Rows from block 2 of a small image classifier, named by matrix and row number. Rows with one number belong to one neuron. Each number is 128 + 32 x the weight over its row's rms, rounded and kept within 0 to 255. All counts start at 0.
After each neuron's rows are labels from the 100 images, of 14848, where the neuron reaches its highest value: "top examples" is what is common among them. Only what is clearly more common there than usual is listed. The data: abstract colour fields from 500 small random pattern networks.
# fc1: MLP up (model.blocks.2.mlp.fc1.weight, 1024x256), inputs 0-127
# fc2: MLP down (model.blocks.2.mlp.fc2.weight, 256x1024, transposed), outputs 0-127

fc1.166 [ 91  64 177 109  95  87 112 180 127 131 139 210 125 123 190 153 111 127 117 121 105 162 148 152  88 142 125 132 133 103 158 111 158  78 150 124 110 126 119 118 118 191 166 134 126 144 144 153 153 107 107 166 123 106 143 158 163 113 163 157 145 133 166 164 117 127 125 143 120 112 122 109 108 113  72 115 126 131 174 120 106 178  74 109 169 139 170 219 123 150 117 169  50 117 173  74 121 149 138  99 107 130 114 116  95 161 120 133  92 127 156 152 123  61 123 103 161 168 148  53 119 121 143  65  95 124  87  77]
fc2.166 [106 122  47 100 129 145 160 119  88 130 149  55 136 153 103 126 143 147 164 140 122  86 120 125 143  78 106 125 128 144 127 115 131 162 177 144 176 141 150 124 154  75  80  78 140 127 128  89 109 130 120  79 164 109 121  93 144 139  83  86 100 123  86 134 147  72 122 156 130 145  82 116 109 134 213 168 135 110 119 122 192 114 167 178 120 158  93 111 108 110 159 138 203 136  95 112 122 135 165 177 150  84 162 179 177 131 128 122 146 152 171 131 133 219 122 151 115 128 142 202 156 178 109 151 157 126 213 155]
top examples: fine detail

fc1.632 [ 62 150 120 167 143  74 105 145 129 182  35 104 151 117 151 154 211 133 109 128 114 126 192 154 135 108  91 182 133  89  87 130 184 124  92  84 155  84 143 128 121 122 124 131 113 124 167 160 144 145 130 109  94  68  62 112 132 165 119 103 127 152 160  97 108 137  98  92  70 127 144 132  91 125 106  73 119 101 129 146  95 150  65 156 138 188 171 222 149 138 156 153 178 159 141 134 165 134 160  90  87 116 150 182 102  90 148 182 116 142 141  78 133  60 190  80 132 162 155 100  88 115 128 127 135 167 117 114]
fc2.632 [192 150 157 129 121 133 144  82 120 148 222 131 129 204 152 175 135 196 108 120 177 129 114  79  95  80 119 164 164  98 115  96  92 142 143 155 147 133 125 145 176  87 149  93 131  92  90 144 179  92 146 170 135 210 121 125 115  82 175 140 145  93  67 104 189  94  89 148 132 164 146 121 127  47  89 130 141 114 159  96 138  89 159 113 117 147  97  80 109 143 118  78 165 114  95 148 143 146 107 127 167  99 115 100  85  90 139  95 113 140 129 131 116 167 143 132 129  88 142 138 114 113 133 131  78 129 182 177]
top examples: bright; smooth

fc1.134 [ 87 124 131 147 169 182 109 111  61  96 203 121  92 138 196 102 143 149 105 160 138 138 156 107  85 167  42 247 130  97 148 121 141 142  99 153 152 175 167 148 112 148 141 133 111 101 155 105 149 152 103 192 134 172 109  89 134 171 132 155 158 151  61 118 126 122 160 122  83 149 111 126 159 133 154 129  68 127 128 142  92 127 138  89  90 122 107 116 128  92 184 124 134 133  91 122 160  87 135 167 114 196 142  92 135 148 112 126  96 125 156 148 148 107  35 131 183 154 125 145  85 122 205  69 141 145 176 132]
fc2.134 [146  69 138 113 134  93 137 149  97 148 122 100 175 137  80 139 176 220 114 135 125 119 112 130 141 106 155  70 162 104 125 162 160 162 106 192 111 117 118  96 127 133 157 137  95 196  98 115 133 177 137  75 126 120 111 181 154 126 127  70  80 164 129 172 143 111 190 168 135 146 101 133 139 135  94  98 177  90 155 129 172  87  62 163 131 147 175 105 118 150  95 148 152 188 175 109 147 182 115 125 171  95 134 121 140 149 147  96 169 102  86 121 121 118 173 129 113  98 112 135 194 141 119 148 168 163 134  87]
top examples: mostly red

fc1.405 [ 94 164 166 106 120 130 100 117 125 137 109 167 125 169 127 145 114 159 103 116 122 106 110 102 115 153 118 155 126  99 114 161  98 134 137 123 150 145 139 133  86 171 144 158  81 144 138  61 173 138 113 102 110 116  56  86 124 193 197 116  94  76 123 127 141  64 108 153 113 129 130 128 163 144  70 166 109  75  63 103 188  95 145 110 182 122 139 121 131 104 129 109 101 210 159  75 105  79  55  88 133 180 123 126 104  92 103 106  98 135 107 146 166 150 144  41  93 124 103 144 114  79 185 177 115 118 135  87]
fc2.405 [191 138 109 154 142 120 144 131 150 111 146  70 135  75 117 153 117 120 173 164 172 144 127 122 110  44 166  94 104 135 162 130 174 151 121 144 130 150  67  81 104 132 135 158 178  89 125 128 105 154 137 147 113 132 149 129 112  93  86 165 154 194 141 149  93 137 191 100 144 155 111  97  87 105 140 111 147 128 183 139  90 121 132 157 126 136 150 149 119 160 140 122 149  80  79 211 182 150 183 163  77 126 143 129 146 129 113 125 122 133 179 174 104  95 194  89 138 108 156 100 147 125  61  71 128 209 134 122]
top examples: fine detail

fc1.316 [148 120 144 163 129 142  91 130 162 171 169 133 149 149 131 191 132  99  54 187 115 156 118 155 111 143 149 135 135 119 235 128 119 144 132 130  94 186 129  94 121 144 153 130 146  89 125  92 154 103  88 199 129 135 139 128 184 119 164 133 167  48  89 158 113 197 103 138 115 149 138 158 131 100 173 142 120 141 167 141 114 159 136 199 130 150  97  82 172 131 188 148 241 135 134 118 135 180  25 114  82 126 122 122 137 106 100 125 138 114 130 110 145 131 113 131 153 140 143 139  76 118 133 131 116  99 154  88]
fc2.316 [119 116 128 103 117 131 133 161  89 117  89 167  99 105 110 103 117 127 163  99 162 122 117 103 155 135 121 100 124 145  34 166 122 141 130 114 168  87 127 180 109 136 129 138 136 172 131 173 163 153 178  54 160 108 133 118  71 164 106 125  82 223 195 135 103 104 132 121 172 111 121  93 118 146  90 132 125 132  47 145 132  69 127  74 156  88 122 176 104 151  95 112  11 143 145 148 122  83 187 161 142  96 131 119  87 131 126 118  73 162 119 134 141 123 171 134 139 126 134 139 166 135 134 139 129 160 111 148]
top examples: fine detail

fc1.613 [134 168 147 145 186 121 131 153 105 139 115  82  93 112  76 115 139 190 168 102 157 127  93 146 166 115 139 101  97 106  95  96 106 199 173 103 122 114 183  92 135 177 102  93  98 124  98 141 107  93  74 105 174 119  50 160  96 118  84 139 127 115  79 126 109 157 117 146 103 130 124 146 132 131 107 114 114 167 156 108  89 123 143 101 236 125 165 128 105 140 131 111 195 134 137 143 115 118  68 126 126 209 131  58 102  64 113 121 141 194 144 108 194 124 157  95 119 108  90 128 109 152 128 204  96 129 135 161]
fc2.613 [183 131 176 105  96 130 136 140 130 131  85  84 156  75  86 155  87 112 140  45 145 116 116  88  81 113  76 183 111 129 115  78 178 189  96 162  86 121  98 122  96  65  41 102 132 117 128 147 171 135 149 143 146  91  89  61 123 110 128 151 103 197 116 119 116 196 138 124 142  94 137 184 133 140 142 118 190 183 147 151 122  91 104 162  55 164 100 114 155 148  85 170 130 107 133 129 180  99 160 138 142 172 153 145 116 126 184  78 140 133 141 117 126 122 180 140 171 139 157 111 134 115  63  80 190 199 166 143]
top examples: fine detail

fc1.151 [145 131 111 141 168 116 156 114 121 142 143 170  90 143 171 137  95 194 183 130 119 130 119 136 168 116 135 143 189 165 122 136  69 164 160 142  95 150 110  65  96  74 124  88 175 146 152 123 116 130 138 122  73 112 116  92 109 137 125 143  88  97 134  71 158 174 138 146 197 165 120  76 142 153 172 104  89 122 118  98  94 163 104 147 160 121 118 125 127 152 156 114  33 159 111 112 118  98 148  96 147 145 187 159  99 143  89  95 122 116  91 209  92 138 105 136 155 209 151 122 147 130 143  85 161  35 172 105]
fc2.151 [ 96  59 108  88  83 129  92 142 131  82 124 131 162 103  81 133 148  89 109 120 118 112  97 148  93 202 155 117 161 126 158 120 149  77 165 128 173 152 132 153 180 165 154 168  73 106 139 174 170 145 102 115 211 144 146 120  77 106 148 125 180 131 107 112  98  93  95 129  61 103 125 118 118  76 139 149 158 162 114 152 150 118 220 102  41  98 159 130 137 121 120 109 187  99 111 101 148 185 140 193 115 129  79 109 141 138 106 105  94 153 162  90  97 107 184  84 123  70 149  87 189 131 175 149 152 192 130 155]
top examples: mostly red

fc1.458 [164 105  93 146 124 181 114 133 141 115  79  87 123 200 137 127 152 115 131 111 112  38 126 134 156 171 185 126 117 170  97 105 134 116  98 138  88 125 138 147 158  57 138 156 133  89 189 112 150 105 129  71 111 106 171  23 146 130 172 102 131 108  97 167 123 136 145 177  93 196 161 152  88 115 138 121 100 211 139 113 118 156  88  85 143  99 134 107 145 146 135 107  64 160  67 140 135 120 101  91 121  90  84 126 145 106  70 144 102 103 145 159 109 162 152  92 121 162  69 124 166 171 172 124  84 128 112 146]
fc2.458 [120 128 106 114 138 189 129 127 131 125 166 106  99 123 114  86 135 151 104 142  87 127  52  96 111  62 139 166  91  98 142 173 148 160 150 121 148 137  67 101  82 118 139 146 172 123 116 115 119 133 111 143 103 133 136 163 153 135  83 161 143 134 129 145 113 189 152 121 156 104 150 132 152 121 122 110 106  92 103 110 123  97 211 159  98 167 101 161 169 131 124 136 130 141 167 138 144 180 125 167 135 121 126 121 154 152  82 142 146 143 157 124 149 127 188 159 115  92 122 198  85  91 105 109 137 128 178 132]
top examples: fine detail

fc1.414 [129 130 146 135  60  81 126  96 128 130  53 152 130 158  91 113 131 115 157 144 160 124 155 121 104 113 139 153 138 158 149 129 167  97 148 101 158 186 131 130 130 120  98 129  97 119 134 133 127 124  63 148 193  93 122 115 175 109 108 171 203 190 136 157 186 103  67 173 120 137  90 147 128 158 116 105  95 165 113 129 167 142 133 112 123 138 132 145 164 157 156 103 156  81 168 165  96 219 137 128 126 140 150 111 114  23 150 158  72  81 171 107 110 115 154 143 134  32 167 194 131 101 131 109 167 135 173 107]
fc2.414 [159 160 125 133 144 143 141 142 138 140 199 130 140 132 164 189 114 146 176 149 139 132 100 128 148 117 145 124 133 168  83  95 108 112 125 176 134 107 148 115 159 193 115 100 138 122 143 134 135 201 142  97  58 131 139 140  95 172  95  75  86  82 102 120 130 107 163  88 131 134 151 107 102 101 158 150 170 124 128 148  72 118  88  92 124 131 151 120 178 116  77 160 105 110 109 122 165  70 162 130 119 161 106 168  27 163 152  98 148 195 169 139 120 114 104 112 128 156 111  78 146  83 140 161 128  82  78 135]
top examples: fine detail

fc1.57 [130 187 158 135 119 143 144 163 121 147  49 190  88  67 132 177 100  72 140 133 117 121 175 143 137 115  81 200 171  90  89 107 129 168 103 116 129 122 164 113 158 110 117 131 182 143 116 114 166 112 163 129  94 115 154 140  80 136  87 130 130 148 161  69  78 143 107 133  97  96 134  90 115 134 116 104 145  60 153 112 101 180 102 127 172 167 145 184 128 145 130 137 247 162 113 121 110 158 125 144 136 121 182 152 136  94 133  47 141 126 158 159  34 106 123 129 149 159 129  64 133 116 172 155 133 174  96 110]
fc2.57 [213 144 115 130  86 186 110  98 128 150 149 128  74  94 179 144 137 104 114 148 121 132 119  51 116 136 138 108 117 153 108 142 101  77 171 123 156 136 125 156 178 134  96 104 145 157  82 134  73  55 120 114 112 118  90 115 141 137 169 142 132 147  80  84 120 161  74  76 100 124 129 155  74  80 133 126 111 153 163  63 120 166 111 115 124 122 113 129 114 127 140 156 100  82 122 220 122 189 103 134 124 146  66 106 119  91 203 139 119 148 125 202  98 104 106 123 156  82 130 133  77 129 140 130  93 121  87 109]
top examples: bright

fc1.272 [119 153 101 112 107 110 131 150 157 114 141 109 114  42  70 126 117 118 117 173 128 166  74 106 188 161 102  94 115 107  93 140 169 122 124 114 155 136 100 117  89 129 106 110 124  97  95  88 121 147 111  13  86 149 202  98 139 159 168 150 123 176 118 132 159 144 138 150  97  96 146  91 152 126 126 145 102 119 164  86 176 125 102 101  83 169  97 117 178  88 171 169 138 151 132 125 154 104 125 122 126 125 145 165 163 148  94 107 175 141 147 175 138  82 125 185  94 110 144 180 197 145 132 140 141 166 134 131]
fc2.272 [116  99 162 134 131 154 145 120  76 143  93 168 151 133 156 119 129 146 161  70 134  67 115  92 142 160 146 143 172 136 149 153 127 135  91 162  76 138 118 180 143 174 148 168 165 154 104 183 103 107 162 217 144 122  56 191 114 140 123 121 117 127  96 125  94 152 118 128 171 150 168 171 114 111 150 138 151 125 110 172 108 157 197 141 154 100 157 130 106 133 112 105 102 126 156 120 118 156 128 156 169  87 148 171 141  95 158 134  88 126  92  41 166 139 136  77 153 130 151  90  79 130 178 156 136 103 126 109]
top examples: fine detail

fc1.704 [121  59 150 165 119  79 103  78 150  83 101 157 161 136 127  40 120 123 135 123  88 149 120 115 144  94 178 144 154 134 122 103 114 115 148 123 113 146 176 123 133 112 141 162 138  97 123  73 155 166 134  94 144  93 164 119  75  95 133 112 146 104 104 130 181 117 119 122 190 173 192 146 124 168  97 165  73 180 123 157 140  87 151 132 168 192 115  85 168 128 124 109 120 211 178 153  92 140 132  95 109  48 143 156 117 127 124 150 183 132  94 168  68 102 121 141 128 139 129 108 154 154 107 100 157  97  99 137]
fc2.704 [105 150 137  64 137 126 118 184 130 199 163 156 104 104 101 117 173 151 169 117 144 151 155 186  82 157  73 149 138 152 175 106 181 105 155 103 158 139 149 152 108 113 115 137 119 155 102  87 172 158 104 154 104 149  90 135 134 149 118 133  99  69 169 144  86 134 120 119  97 158 114 169 175 153 136  99 209 100 135 108 100 148 153 121 137 138 110 115 100 126 199 121 133  90 114 146 178 164 165 128 144  91 132 198  82 112  43 171  77  94 149 118 105 115 140 113  89 129  87 182 123 112  94 118 117 153 133 128]
top examples: mostly red